config.yaml
arch: "unet"
model: "class-conditioned image flow-matching model"
dataset: "rosettes with rotational symmetry"
train_examples: 97500
image_size: 32
horizontal_flip: true
conditioning: "class"
objective: "flow_matching"
cond_dim: 256
targets: ["palette"]
num_classes: 7
cond_dropout: 0.2
logit_normal_time: false
norm: "groupnorm"
activation: "leaky_relu"
weight_standardization: false
widths: [64, 128, 256, 256]
blocks_per_level: 2
scale_shift_norm: true
attention: true
upsampling: "nearest_conv"
init: "lecun_normal"
residual_init: "scaled_by_depth"
optimizer: "adamw"
lr: 0.003
beta1: 0.9
beta2: 0.99
eps: 1e-08
grad_clip: 0.5
steps: 15600
batch_size: 128
epochs: 20.5
lr_schedule: "wsd"
decay_fraction: 0.3
final_lr_fraction: 0.1
warmup_steps: 1560
weight_decay: 0.02
Rows from block 11 of a small class-conditioned image flow-matching model, named by matrix and row number. Rows with one number belong to one channel. Each number is 128 + 32 x the weight over its row's rms, rounded and kept within 0 to 255. All counts start at 0.
After each channel's rows are labels from the 100 images, of 14976 (inputs lightly noised), where the channel reaches its highest value: "strongest on" is what is common among them; "patch colour" is the nearest of a few named colours to the mean colour under the peak. Only what is clearly more common there than usual is listed. The data: rosettes with rotational symmetry. In brackets: how many of the 100, against the usual share in percent.
# convs0: first 3x3 conv (model.decb.0.1.convs.0.weight, 256x256x3x3, each kernel summed), inputs 86-171
# convs1: second 3x3 conv (model.decb.0.1.convs.1.weight, 256x256x3x3, transposed, each kernel summed), outputs 86-171

convs0.11 [160 140 172 124 111 147  99 232 142 113 159 113 126 143 171 116 140 129 143 127 118 135 111 160 158 122 131 104  80 127 130  73 149 139 121 131 124 128 184 209 160 193 163 159 145 114 111  99 133 138 172 196 160 113 186 131 157 155 110 167 144 116 161 141 161 194 121 124 144 144 140 130 139 149 105  83 160  68 110  79 189  55  99 145  92 134]
convs1.11 [117 143 160  92 132 176 122 153 148 146 122 129 126  78 148 102 132 167 140 129 149 117 111 177 143 111 123 137 120  88 124 113 129 108 128 108 120 104 134 168 134 132  97  88 165 105 196 143 193 152 148 151 118  98 125 159  98 104 151  99 119 140  87  51 160 181  97  88  83 156  82 113 141 108  97 131 245  68 135  77 101 130 148 117 131 125]
strongest on: off centre (99 vs 30.3); grey (81 vs 14.3)
patch colour: grey (79 vs 27.3)

convs0.100 [131 127 133 107 163 108 151  74 134 131 155 135  97 135  91 162 130 155 158 123 160 112 166 161 155 153 159  87 192  99 160 171 163 121 146 125 130 110 123 118  73 110  44 147 107 207 176 107 135 157  81 111  85 173 115 195 101 106 125 137  85 107 116 111 147 125 151 135  70  84 185 126  97 128 136 191 146 166 121 116  78 138 138 140 145  57]
convs1.100 [125 152 162 181  83 136  97 102 173 102 151 132 163 164 197 110 127 144 190 118 135 123  97 102 130 103 156  56 135 137 117 152 184 121  81  95 145  72 106 146 101 103 126 132 110  92 135 136 121 179 155 139 155 125 123 123 200 121 116 145 115 147  94 116 107 255 155 112 145 119 107 140  99 169  95 154 149 182 114 162 136  97 130 118 113  82]
strongest on: grey (71 vs 14.3)
patch colour: grey (58 vs 27.3)

convs0.153 [102 118 164 116 128 150 131 189 143 158  80 125 105 131 115 119 131 106  99  98  55 139 151 113  99 136  92  88  98 197 175  69  98 139  70 145 166 112 122 101 118 114 128 178  58  91  91 177 120 126 152  89 119 141 128 102 179 106 123 107 163  90 104  74 102 123 108  83 135  97  60 117  88 132 168 165  56 116 124  89 158 153 137 146 137 182]
convs1.153 [148 142 137 100 135 114 183 125 127 131 107 119 145  66 204 100 137 153 173 108 128 113 128 145 130  86 149 160 184 123  97 176  94 206 169 166  93 132 150 112  51 107 164 122 133 164 149 122  91 140 174 110  98  85 108 138  75 146  90 124 144 142 138 102 152 112 184 172 132 121 204 126 144 129  91 135 255 151 174 144  76 108 126 135 151  68]
strongest on: dark (52 vs 14.3)
patch colour: black (39 vs 17)

convs0.54 [142 126 136  97 104 152 116 174 136 167 187 151  95 131 152 114 137 163 138 133 158 147 134 173 159 182 106 145 149 127 114 130 124 128 187 152 151 101 190 164 159 172 115 227 170 100 146 129 167 156 158 204 104 153 221 158 108 133 131  96  97 107 160 154 127  83 152 182 155 141 229 161 180 115 134 145 131 108 105 107 167 107  74 154 143 130]
convs1.54 [150 111 132 126 131 124 147 127  66 111 157 139  76 122 135 103 119 119 142 137 166 119 122 155 169 102 137  89 140 119 131 135 169  76 125 113  80  27 143 147  89  96 128 128 163 131 155 123 141 145 170 108 133 133 124 156 179 124 173 140 191 138 160 129  74 148  96 110 147  94 177 144 112 178  91 127 255 152 111 105  62 135 118  90 126  83]
strongest on: vivid (100 vs 14.7)
patch colour: purple (29 vs 1.8)

convs0.46 [172 156  63 134 124 122 128 145 139 131 171 182 156 162 125 118 153 133  79 126 157 124 141  83 167 182 142 163 179 104 146 159 184 158 150 184 122 142 140 173 108  95 143 162  99 121 163 157 139 174 162 130 114  76 137 168 113 120 156 171  78 127 161 136 133 128 169 118 164 120 141 121 183 109  95 141 107 107 200 103 155 159 125  77 170 141]
convs1.46 [ 78 122 155 175 148 129  79 109 180 148 118 106 177 132 131 165 157 120 146 115 128 174 184 163  95  72 173  72 143 167 101 131 126 112 140 139 123 138 119 126 194  90 129 114 176 128  86 112 130  67 115 127 114 113 133 107 165 129  88 115 142 127 116 111 171 133 118 142 120 200 118 119  73 140 172 148 123 144 112 122   0 111 134 150 116 131]
strongest on: dark (58 vs 14.3)
patch colour: black (37 vs 17)

convs0.211 [155 216 157 234 158  76 152 179 158 163 135 154 202 122 150 147 142 186 138 182 138 108 140 116 167 104 144 128 119 140 150 105 126 199  91 117 131 191 130 145 149 168 165 225 125  86 135 168 138 115 143 163 154 127  81 173 146 160 191 161 187 159 150 146 172 178 160 131 154 180 145 155 152 133 118 130 179 139 171 138 136 107 127 134 111 120]
convs1.211 [ 94  55 145 155 148 132 119 119 108 124 134 118  95 159 119 211 135 106 134  64 128 147 233 165 123  93 157 113 137 122 128 139  93 119 175 156 135  91 141 149 158 100 124  95 165 133  87 132 120  87 128 148 114  78 169 143 114 188 149 138 117 138  94 136 133 155 132 142 113 140 144 147  62 113 144 162  83 165  74 120   0  98 132 145 114 159]
strongest on: mirrored (93 vs 50.2); vivid (89 vs 14.7); ten-fold (36 vs 12.2)
patch colour: green (25 vs 5.1)

convs0.168 [133 236 169 194 138 125 150 168 131 186 146 145 255 158 153 122 148 129 142 150 130 151 120 137 142 154 163 191 140 116 125 127 132 219 136 137 161 204 145 161 130 163 217 185 119 121 134 168 183 158 163 166 141  87 129 165 177 157 225 179 169 188 177 172 149 211 200 107 204 201 105 138 201 169  99  90 160 133 164  95 154  92 118 124 128 127]
convs1.168 [136  74 153 146 148 146 123 154 119 115 143 138 134 167 147 158 133 154 122  96 139 125 198 211 134  94 135 116 166  69 123 127  86  90 162 144 140 107 147 132 182 126 152 121 101 117 105 156 154 133  98 143 123  82 126 176 123 137 141 128 183 204  28 156 144 170 168 103 163 177 155 128  75 112 145 131 167 116  49 132  20 120 121 168 124 138]
strongest on: vivid (99 vs 14.7); mirrored (76 vs 50.2)
patch colour: purple (25 vs 1.8)

convs0.41 [123 166 138 136  99 165 137 165 153 115 155 145 130 113 179 104 122 146 139 108 175 116 149 197 155 189 105 156 144 128  96 184 124 168 185 156 173 133 178 155 158 139 144 217 168  90 143 140 157 164 167 156  96 145 192 160 105 153 154  78  80 115 157 170 141 114 124 183 176 153 115 152 192 110 138 164 126  89 141 123 161 126  79 147 132 131]
convs1.41 [161 103 212 116 112 147 195 174  61 103 135 146  94 135 134  88 137 164 101 133 169  70  53 160 146  57 153  97 133 134 173 127 116  79 132 138 155  58 193 122 114 169 156 128 157 137 123 176 152 105 199 174 123 148  91 107  86 112  87 133 127 131 149 129 118 132  84 104 166 141 174 143 141 156 150 137 239  97  99 132  58 151 123 133  51 100]
strongest on: earthy (100 vs 14.1); three-fold (62 vs 12.1)
patch colour: brown (93 vs 40.9)

convs0.251 [155 106 131 151 104 204 107 136 123 117 131 127 104 149 117 139 149 152  78 175 147 178 133 154 128 159 137 133 125 133 204  91 180 121 106 150 128 155 152 167 131 128 117 152 104  95 164 185 108 143 111 188 153 156  69 185 101  56 174 113 113  86 121 121 102  93 137 146 173 168 139 119 175 199  97 152  67 152 112 163  85 127 159 129 145 135]
convs1.251 [176  65 173 112 180 131  83 136 139 126 146 133 114  92 125 133 113  78 140 117 162  94 102 165 172 155 135 125 101  81 135 123 173  46  88 158 134  37  83 126 164 129 122 163 157 126 159 143 139 139  89 141 133 136 120 136 170 178 184 116 101  92 101  61 133 172  83  60 182 168 107 125 121 165 134 158 250 153  87 146  86 135 101 118 147  92]
strongest on: cool (62 vs 14.5); three-fold (43 vs 12.1); four-fold (30 vs 12.3)
patch colour: blue (32 vs 3)

convs0.10 [ 97  56 133  83 110 121 132 163 104  11 137 167  53 157 162 138 143 138 160 114 112  97 121 129 160 119 128 107 122 130 133  88 122  81 112 143 166  85 182 150 142 146 142 143 143  91  93 156  15 111 198 162 132  82 138  74 139 110  98 113 160 155 170 110 115 117 111 144 142 131 119 175 115 182 123 138 143  59  89 113 181 115 100 135  94 158]
convs1.10 [168 117 157  83 131 128 119 161  98 112 141 166 137 101 154  99 144 153 138 133 177  96  73 141 149 126 144 118 136  87 122 127 171  82  91 155  91 110 147 103 117 137 176 133 166  75 152 147 134 144 185 112 116 131 127 136 150 119 197 147 133 161 150 113 160 130  96  73 155 158 149 141 174 153 107 134 255 135  93 103  34 133 146  79 151 151]
strongest on: off centre (99 vs 30.3); dark (85 vs 14.3); three-fold (36 vs 12.1)
patch colour: black (41 vs 17)

convs0.222 [147  47 116 101 122 156 115 114 105 158  72 140 100 101 121 119 128 116 109 138 150 133 107 119  62 122  80 137 100 112  99 143 108  58 112 107 124 109  79  78  65 145  82  51 154 142 159  95 106 121  66  93  77 136 128 160  48 148 116  76 112  98 139 113  49  71 150  62  94  99 147 111  95  97  80 185   3 102 158 107 176  95 174 167 199 105]
convs1.222 [113 138 142 178 146 114 173 100 152 137 122 149 202 143 219 154 113  86 129 108 103 111 150 117 129  66 170 117 161 138 145 112 156 129  48 119 124 136 107 120 162  80 189 119 101 115  82 123 146  79 144 138 147 102  83 122 178 106 132 141  84 163  70 133 157 117 104 116 114 132  88 129  56 138 128 150  92 157  93 141   0 152 127 158 107 158]
strongest on: three-fold (85 vs 12.1); dark (39 vs 14.3)
patch colour: black (63 vs 17)

convs0.40 [159 164 101 156 131 145 145 188 122 161 152 154 118 128 148 142 162 165 143 167 170 129 164 185 144 135  92 122 143 153 127 130 153 189 160 139 159 133 169 171 173 151 131 217 173 115 151 166 144 174  90 202 118 190 222 155  98 160 145  97 104 132 151 172 133 109 143 168 128 154 173 177 166 115 170 166 105 126 124 110 176 131  86 172 159 112]
convs1.40 [125 135 181  91 142 151 144 150  88 103 107 155 138 108 126  62 110 151 113 124 138 114 113 145 139 185 117 133  41 116 155  93 131 122 110 145 138 114 132 129  86 151 153 151 140  54 100 161 139 119 157 132 134 154 114 139 158 135 153 151 121 122 156 117 134 127 141 130 167 136 145 106 140 187  75 168 255 113 153  83  45 164  93  70 156 146]
strongest on: off centre (100 vs 30.3); grey (78 vs 14.3)
patch colour: grey (55 vs 27.3)

convs0.17 [138 128 155 118 155 102 137 171 128  85 151 192 131 119 176 161 161 167 152 132 152 109  92 179 143 138 129 158 131 130 165 125 141 150 147 154 153 151 178 150 177 164 139 186 158 101 126 164  93 124 140 174 162 145 158 129 141 134 155 114 171 175 177 136 140 146  91 132 158 153 162 181 140 162 145 118 182  89 117 146 190 101 135 158  93 153]
convs1.17 [146  92 150  80  91 136 154 170 103  79 134  97 115 162 103 105 149 130  89 136 161 128  91 137 161 114 153 107 122 110 106 132  97 168 126 143 157  86 172 131 100 151 170 163 138 121 151 163 165 174 173 110 123  98 118 134 158 128 156 130 117 132 107 125 110 126  59  90 175 147 164 125 143 127  95 131 255 106 134 139  58 170 116 122 137  91]
strongest on: vivid (100 vs 14.7); pinwheel (84 vs 49.8)
patch colour: purple (40 vs 1.8)

convs0.14 [ 86  75 152 125 138 152 153 224 129  71 138 138  31 187 145 169  70 144 124 155  97  66 145  92 129 111 130 119 125 123 104  50 124  52 101 151 163  71 149 143 128 157 135 122 134 116 102  91  62 101 107  99 139 103 160  84 111 114 105 118 103 176 157 140  78  97  72  84 107 102  96 153 124 135  72 124 116  72  63 101 226 126  97 168 102 169]
convs1.14 [106 140 128  95 119 127 148 122 133 115  94 155 175  79 154 115 136 154 154 133 144 117 104 102 131 147 104 138 126  63 146 156 101 116  84 143  67 217 112 127 132 172 134 119 159 178 151 142 116 126 216 175 121 131 133  96 137 134 138 151 181 142 135  61 142 136 186 126 136 153  94 117 157  71 136 118 255 141 180 109   0 130 113 133 121 131]
strongest on: pastel (52 vs 14.2); six-fold (37 vs 12.7); seven-fold (35 vs 12.9)
patch colour: grey (62 vs 27.3)

convs0.157 [111 126 147 143 121 143  83 138 130  96 111 149 167 156 130 174  75  92 127 131  54 118 135 122 138 114 122 115  85 146 130  53 122 147  97  96 134 142 110 142 144 165 177 104 117  52  76 194 154  88 153 140 140 115  65  86 178 149 174 171 189 194 131 162 128 168 163  86 183 163   0 162 136 127  89 137  90  82 136 122 135 108  63 121 111 138]
convs1.157 [185 104 162  88 147  86 156 151  98 109 143 117 120 137 105  70  88 135 127 116 162  94 106 107 171 200 145 168 160 136  94  94 145  97  88 143 108  66 126 191  99  96 148 151  91 154 141 155 131 119 163 183 130 166 113 148 133 111 102 154 118 183 128 132 111 111 133 145 187 133 162 165  93 127 170  94 226 116 124 112  64 127 133  67  97 154]
strongest on: cool (100 vs 14.5); mirrored (84 vs 50.2); ten-fold (34 vs 12.2)
patch colour: blue (39 vs 3)

convs0.174 [171 164 198 197 158 106 115 172 106 166 155 148 235 156 124 129 106 136 140 172 146 124 122 163 152 156 115 153 133 128 112 136 135 137 111 133 147 171 101 142  97 188 244 142 126 134 148 154 178 138 199 142 149  92 109 146 200 104 215 197 185 190 125 144  96 159 193 116 187 128  97 146 231 136  95 126 165 127  85  74 200  58  99 124 126 103]
convs1.174 [133 113 166 129 145 152 120 163 147 122 109 145 117 150 118 174 139 106 179  97 112 123 203 151 154  99 151 100  69 137 139 131 133  81 199 147 133 118 136 138 134 125  69 135  83 131 113 117 163 114  84 139 121 122 120 114 116 197 117 121 100 134 117 128 156 128  85 130  86 170 115 131   1 135 145 132 154 152 163 113   0 144 134 153  99 163]
strongest on: off centre (100 vs 30.3); mirrored (83 vs 50.2); vivid (58 vs 14.7)
patch colour: green (28 vs 5.1)

convs0.177 [152 114 117 123 144 152 143 198  82  64 119 125  96 164 114 126 170 106 142 137 102  93 134 111 128 110 157 150 137 123 123 102  76 144 110 145 163 127 144 152 171 143 156 133 173 146 153 129  29  87 158 146 190 101 147 121 160 148 114 114 145 132 181 129  92 130 102 100 109 122 172 109 119 208 165 131 119 117  80 142 161  82  81 155  64 134]
convs1.177 [136  89 111 187 103 120 138  97 131 123 110 140 169 110 152  74  88 144 115 109 121 118  32 181 130  53 120 104 145 111  99 188 140  77 131 102 175 150 117 142  94 135 129 130  81  82  95 134 180 129 131 100  99 147 142 116 174 130 141 179 105 130 107  85 121 103 128 124 151 185 165 112 163 111  88 144 158 113 116 144  87 162  81  96 138 154]
strongest on: earthy (78 vs 14.1); three-fold (65 vs 12.1)
patch colour: brown (70 vs 40.9)

convs0.150 [ 79 110 158  80 108  90  91 103 130 139 121  61 150 104 123  87 139 146 105 116 129 107  59 135 152 110  77 121 172 152 132 176 155 137 117 165  90 134  73 138 103 128 154 134 116 110 116 105 123 123 138 137 130  60 161 108 176 133 157 168 181 135 117 127  87 110 171 163 168 137 213 130  93 128  83 122 163 119  93  95 177 102 107  49  75 127]
convs1.150 [208 176 142 152 120 123 122 129 157 126 141 104 158 121 176 103 135 110 158 118 121 178 177 117 114 127 148 147 160 163 132 106 121 173 154 104 155  84 101 135 147 118 142 108 149 133  94 135  95 144 204 121 114 118 164  85 120 110  67 143 161 116 162  93 130 139 153 118 130 150 167 114 156 101 153 216 255 150 122 139  49 172 127 191 171  97]
strongest on: pastel (81 vs 14.2); off centre (67 vs 30.3)
patch colour: pink (37 vs 3)

convs0.65 [167 106 133 117  91 116 148  66  54 218  97 133 124 123 144 121 134 119 141 144 171 138 115 101  92  98  95  85  98  42  86 181  89 143 119 114 111 159  98  94 153 171 108  78 113 131 176  93 159 122 106 165  91 136 102 146 110  87 127 134 118 111  74 100  84  84 140 107 132 126 175 101 111  63 138 147  42 142 107 142 149  63 142 160 136 163]
convs1.65 [122  87 144 160 146 141  61 130 206 126 143 126 179 141  97 113  96 110 117 135 153 111 118 161 186  91 131  73 141 161 105 104 184 137  89 129 132 154 106 120 128 155 194 154 146  60  83 147 155 110  95  67 132 119  84 123 116 166 117 179  88 102 140 173 193 119  49 131 156 169 159 140 118 124 129  94 235 148 142 148  57  93 133 108 131 122]
strongest on: dark (76 vs 14.3); four-fold (43 vs 12.3); three-fold (30 vs 12.1)
patch colour: black (38 vs 17)

convs0.53 [160  87 151 109 130 154 141 142 170  71 120 131 133 176 155 132 148 135 140  81 143 156 138 149 142 182 138 167 111 133  98 170 169  93 161  93 137 126 217 155 155 121 169 169 139 106 131 139 134 177 246 159 176  69 119 111 105 145  83  95 145 168 168  51 120 158 110 159 192 140 143 117 175 152 137 150 202  86 100 153 130 163 149 150 160 160]
convs1.53 [161 106 203  96  82 104  82 129 119 112 153  92 161 125 159 144 145 115  81 119  59 143 123 141 145  98  94  93 151 161 169 104 127 102  87 146 135 145 156 146 151  93 144 116 132  87 134 128 174 149  74 168 116 146 141  86 138 103 108 170 110 137  41 152 165 131 196 111 126 142 122 163 113 142  72 109 176  74 127 166  41 179 125 142 125 128]
strongest on: vivid (100 vs 14.7)
patch colour: red (28 vs 0.6)

convs0.209 [ 42 170 170  85 131  84 154 119 158 122 172 179 168 155  88 128 122 126 136 125 125 137 115 125 130  83 106 130 111 133 143 165 131 196 195 145 196 156 155 161 142 133 175 128 151 147 145 167 190 188 176 133 184  54 147 174 154 134 199 181 179 145 157 134 147 123 147 144 180 120 120 175 165 159 108 138 124 148 155 107 118 165 115 139 179 159]
convs1.209 [104  81 106 149 109 134 119 184  91 111 126 133 114 165 126 138 163 146 128 139 141 116 126 145 127 163 116 122 103 146 133 124 156 101 147 177 151 181 122 143  92 113  80 113 141 154 139 107 115 129  95 120 121 154 139 140  99 171  97 137 130  93 151 139 110 151 149 144  93 123 141 125 123 146 151 125 160 126 166 126 248 111 124 130 155 119]
strongest on: off centre (100 vs 30.3); dark (49 vs 14.3)
patch colour: black (41 vs 17)

convs0.12 [113 106 148 127 127 115 114 162 131  34 150 177 108 145 163 145 146 136 153 135 119 114 109 159 141 149 140 146 119 127 147  82 145 129 122 141 169 138 165 146 184 185 153 165 140  91 110 191  20 115 167 186 162 137 129  90 157 124 143 113 204 191 204 147 137 149 100 130 157 133  93 187 143 157 131 124 154  71 121 139 195 122 127 151  99 162]
convs1.12 [138  97 193 117 138 165 166 156 105  99 108 157 102  96 132  50 154 153 140 105 191 153 107 137 132 179 135 120 105  90 125 164 136  97 110 130 132  58 145 142  80 162 165 121 138 123 136 178 142 129 221 171 124 139 131 168 131 123 139 131 117 136 127 137  93 108 177 135 165 160 182 116 111 135 103 145 255 136 155  94  41 126 118 131 139 104]
strongest on: off centre (95 vs 30.3); dark (81 vs 14.3); three-fold (38 vs 12.1)
patch colour: black (45 vs 17)

convs0.145 [168  98 177 133 138  58 139 156 165 148 120 140 146 108 145  88 147 198 135 162 218  89 145 146 151 123 167 150 165 156 128 172 165 104 149 125  72 104 163 170 106 142 161 152 123 125 204 178 127 144 149 156 147 131 143 175 131 138 154 148 184 127 144  72 131 130 150 174 145 112 174 133 117  87 156  66 161 119  91  86 176  87 170 112 120  92]
convs1.145 [118 111 210 166 145 103 164 146 150 115 135 123 112 146 100  86  95  95 180 114 128 142  82 111 126 123 113 101  88 123 125 125 196  87 130 152  96  79 157 105 150 126 141 132 113 100 141 124 142 135 127 156 124 134 141 141 131  64 238 165  87 158 121 114  95 122  90 134 170 121 145 112 109 170 111 132 162 134 123 109  83 131 118  77 197 124]
strongest on: earthy (70 vs 14.1)
patch colour: brown (78 vs 40.9)

convs0.62 [120 137  55 148  97  91 143  59 133 113 112 157 127 119 117 155  93 118 148 102 113  95 130 154 137 189  80 126 125  98  98 100 114 150 143  94 137 108  73 176 140  97 122 161 106 134  79 117 154 107 140  83  65 157  71 142 128 134 111 117 122 157 111 148  65 142 122 118 169 130  85 112 153  57  71 126 118 155 124 164 117 153  98 195 142  85]
convs1.62 [119 109 155 102 125 129 152 195 151 115 156 134 128 122 148  88 145 162 167 101 127 117 163  80 119  91 150 184 115 147 166 178 138 182 187 119 134 147 155 124 159 107 104  82 111 119 164 151 143 151 141 111  97  70 143 116  94 124 112 119 137 107 111  68 154 138  93 149 189 139 150  99 119 143 178 139 255 169 128 120 231 119 113 126  91 126]
strongest on: grey (54 vs 14.3)
patch colour: grey (57 vs 27.3)

convs0.176 [123 182 159  69  99 113 132 133  96 110 159 130 176 123 173  63 112 105  94 148 115 181 122  99 177 175  97 135 132 122 115 161 209 174  71 141  97 142 121 121 107 141 126 126 109 117 141  61 146  87 130  66  53 112  91 103 136  94 129 168  92  69  76 132 123 122  93  88 134  77  95  76 177 157  99  34 145 150 113  90 181 103  88  88  65  88]
convs1.176 [132  60 136 171 133 121 135 124 168 141 119  88 141 153  70 198 151 137 134 105 144 147 191 156 101  60 144  97  65 138 122 124 142 118 163 124 135 151 121 156 220 135 115 153 150 165  86 176 113 137  54 144 146 120 137 140 116 173 127  94 163 166 159 128 152 136 141 143  90 173 120 139  54 107 144 152 154 143 115 113   0 107 138 138 139 150]
strongest on: off centre (60 vs 30.3); vivid (41 vs 14.7); three-fold (31 vs 12.1)
patch colour: green (33 vs 5.1)

convs0.32 [144 131 138 105  73 162 143 164 161  92 172 136 102 124 157 105 158 139 118 112 165 143 130 154 155 229 123 165 127 126 117 167 119 112 176 144 161 102 188 138 139 131 153 217 153  79 118 127 158 171 215 154 110 127 154 153 100 141 115  94  79 122 139 132 138 101 134 189 193 114 147 121 230 128 135 161 147  95  99 128 169 164 107 148 157 143]
convs1.32 [130 101 136 154 117  98 151 144  59 118 127 157  91 120 138  94 123 137 111 143 140 109  71 144 161 158 140 109  84 118 122 114 139  68 105 143 155 115 153 138  56 138 150 133 146  85 124 145 148 151 180 147 114 114  88 141  94 112 165 140  73 165 159 119 121 100 126 112 191 142 161 185 134 135  61 143 255 125 123 120  55 184 122 104  90 129]
strongest on: dark (100 vs 14.3); off centre (100 vs 30.3)
patch colour: black (57 vs 17)

convs0.208 [136 207 163 221 165  76 152 171 161 151 132 152 216 127 136 151 147 140 149 156 112  89 126 139 152  74 158 139 113 135 164 110 145 210  79 123 146 195 128 127 157 149 168 224 118  72 100 182 142 118 122 149 135 101  69 149 131 170 213 184 193 153 166 164 139 179 166 134 148 181 125 169 131  88 124  85 191 112 159  90 143  90  87 116 107  91]
convs1.208 [183 126 167 138 142 100 145 151 112  99 128 135 119 186 156 142 158 168 120 127 112 119 168 144 147 135 147 123 151  74 120 129  98  78 127 142 150  70 151 115 123 118 163 135 137 118 131 165 131 139 126 126 122 112 121 166 131 141 178 143  98 214  56 174 156 123 142 127 164 192 148 159  96 101 140 156 220  90  98 122  49 125 126 125 142 167]
strongest on: cool (100 vs 14.5); mirrored (92 vs 50.2); nine-fold (35 vs 12.7)
patch colour: blue (40 vs 3)

convs0.39 [129 142 124 126  88 151 150 170 157  99 168 131 103 121 159 101 143 127 153 107 197 156 125 159 169 223 138 185 126 106  90 155 126 126 185 139 174 115 202 149 142 129 152 190 172 112 139 133 150 185 228 166 104 127 203 167 103 125 139  84  79 115 189 132 127 115 126 156 183 118 125 129 225 110 128 143 141  94 118 106 158 140 103 139 148 150]
convs1.39 [174 117 147 115 112  84 164 140 100  83 137 149 115 108 119 103 137  87  72 125 135  96 148  85 149 122 118 122  92  82 123 176 139 133  63 164 105  84 114 108  97  90 153 134 114  72 194 152 108  90 147 127 110 116 121 140 151 148 136 132  88 182 144  62 111 166  58 159 170 183 166  94 156 133 154 104 223 138 207  87  80 117  82  69 168 131]
strongest on: vivid (100 vs 14.7); three-fold (89 vs 12.1)
patch colour: green (27 vs 5.1)

convs0.43 [135  35 149 101 121 153 127 165 149  75 122  90  78 153 113 128  87  71  96 143 111 114  68 116 156 103 125 120  81 101 132  86 141  16  98  99 125  74 131 139 115 137  88  98 107  67  94 110  78  94  96 116 129 103  97 105 133  74  63 121  91 125  98  96  93  96 115  81  55  88  29 101  79 148  70 167 130 122  93 153 200 155 100 164 118 157]
convs1.43 [121 139 159 108 133 156 130  72 120 122 121 155 153 124 100 146 132 115 130 131 121 118 157 147 117 153 120 131 115 126 146 129 144 158 112 117 130 121 131 125 133 138 162 146 116 107 130 152 140 134 164 164 133 131 116 132 142 146 116 139 152 129 151  95 125 130 127 137 153 135 111 142 159  94 164 126 225 128 147 117   0 168 128 111 124 124]
strongest on: mirrored (87 vs 50.2); dark (46 vs 14.3); ten-fold (37 vs 12.2)
patch colour: black (36 vs 17)

convs0.246 [ 97 128 166 145 124 115 163 133 112 203 157 139 126  98 160 118 144 157 147  94 109 107 101 117 143  93 165 106 140 127 128 137  99  77 145  85 126 117 149 116  76 120 117 151  98 120 146 100 164 128 158 149 164 106 122 168 115  77 149 119 141 202 110 107 171  66 142 162 106 107 133 132  85 117 183  98 104 147 115  86  69  82 161  86  64  77]
convs1.246 [183 140 104 126 118 103 128 111 108 143 123 138 120 116 148 118 134 151 113 157  99 141 128 144 165 124 143 178 107 150 108 112 162 156 126 142 143 149 165 137 153 180 128 134 180  90 132 132  85 116 110 135 132 141 121 108 157 178 125 115 185 149 150 119 106 161 139 113 193 160 135 150 148 109 119 146 120 141 158 114  86 101  78 131 183  87]
strongest on: mirrored (85 vs 50.2); dark (33 vs 14.3)
patch colour: grey (58 vs 27.3)

convs0.128 [118  99 171  47 121 113 112 172 156 167  93 142 123 126  89 100 125 136  98 136  97  94 110  73 171 101 117 109  96 124 118  80 166 110 139  55  91  91 117 145 138 164 153 132 127  21 154 146 160 123 149 140 148  96  79 117 177  70 129 158 154 158  77 103 111 113 121 126 147 113 146 148  98 121 111  78 152 116  75 112 197 106  89  94  72 135]
convs1.128 [148 114 124 120 106 164 109 135 123 115 138 122 153  88 123  85 120 125 157 111 128 128  76 150 154 130 179  77 113 142 149 134 172 101  94 156 132  73 128 132 124 111 158 124 197 104 156 145 134 124 160 177 127 106 167 105 119 156 105  84 189 138 156 148 134 155 169 105  95 132 123 172 103 158  96 134 255  99 133 134  15 140 111 110 126 103]
strongest on: cool (81 vs 14.5); off centre (69 vs 30.3); four-fold (39 vs 12.3); order: three-fold (30 vs 12.1)
patch colour: blue (32 vs 3)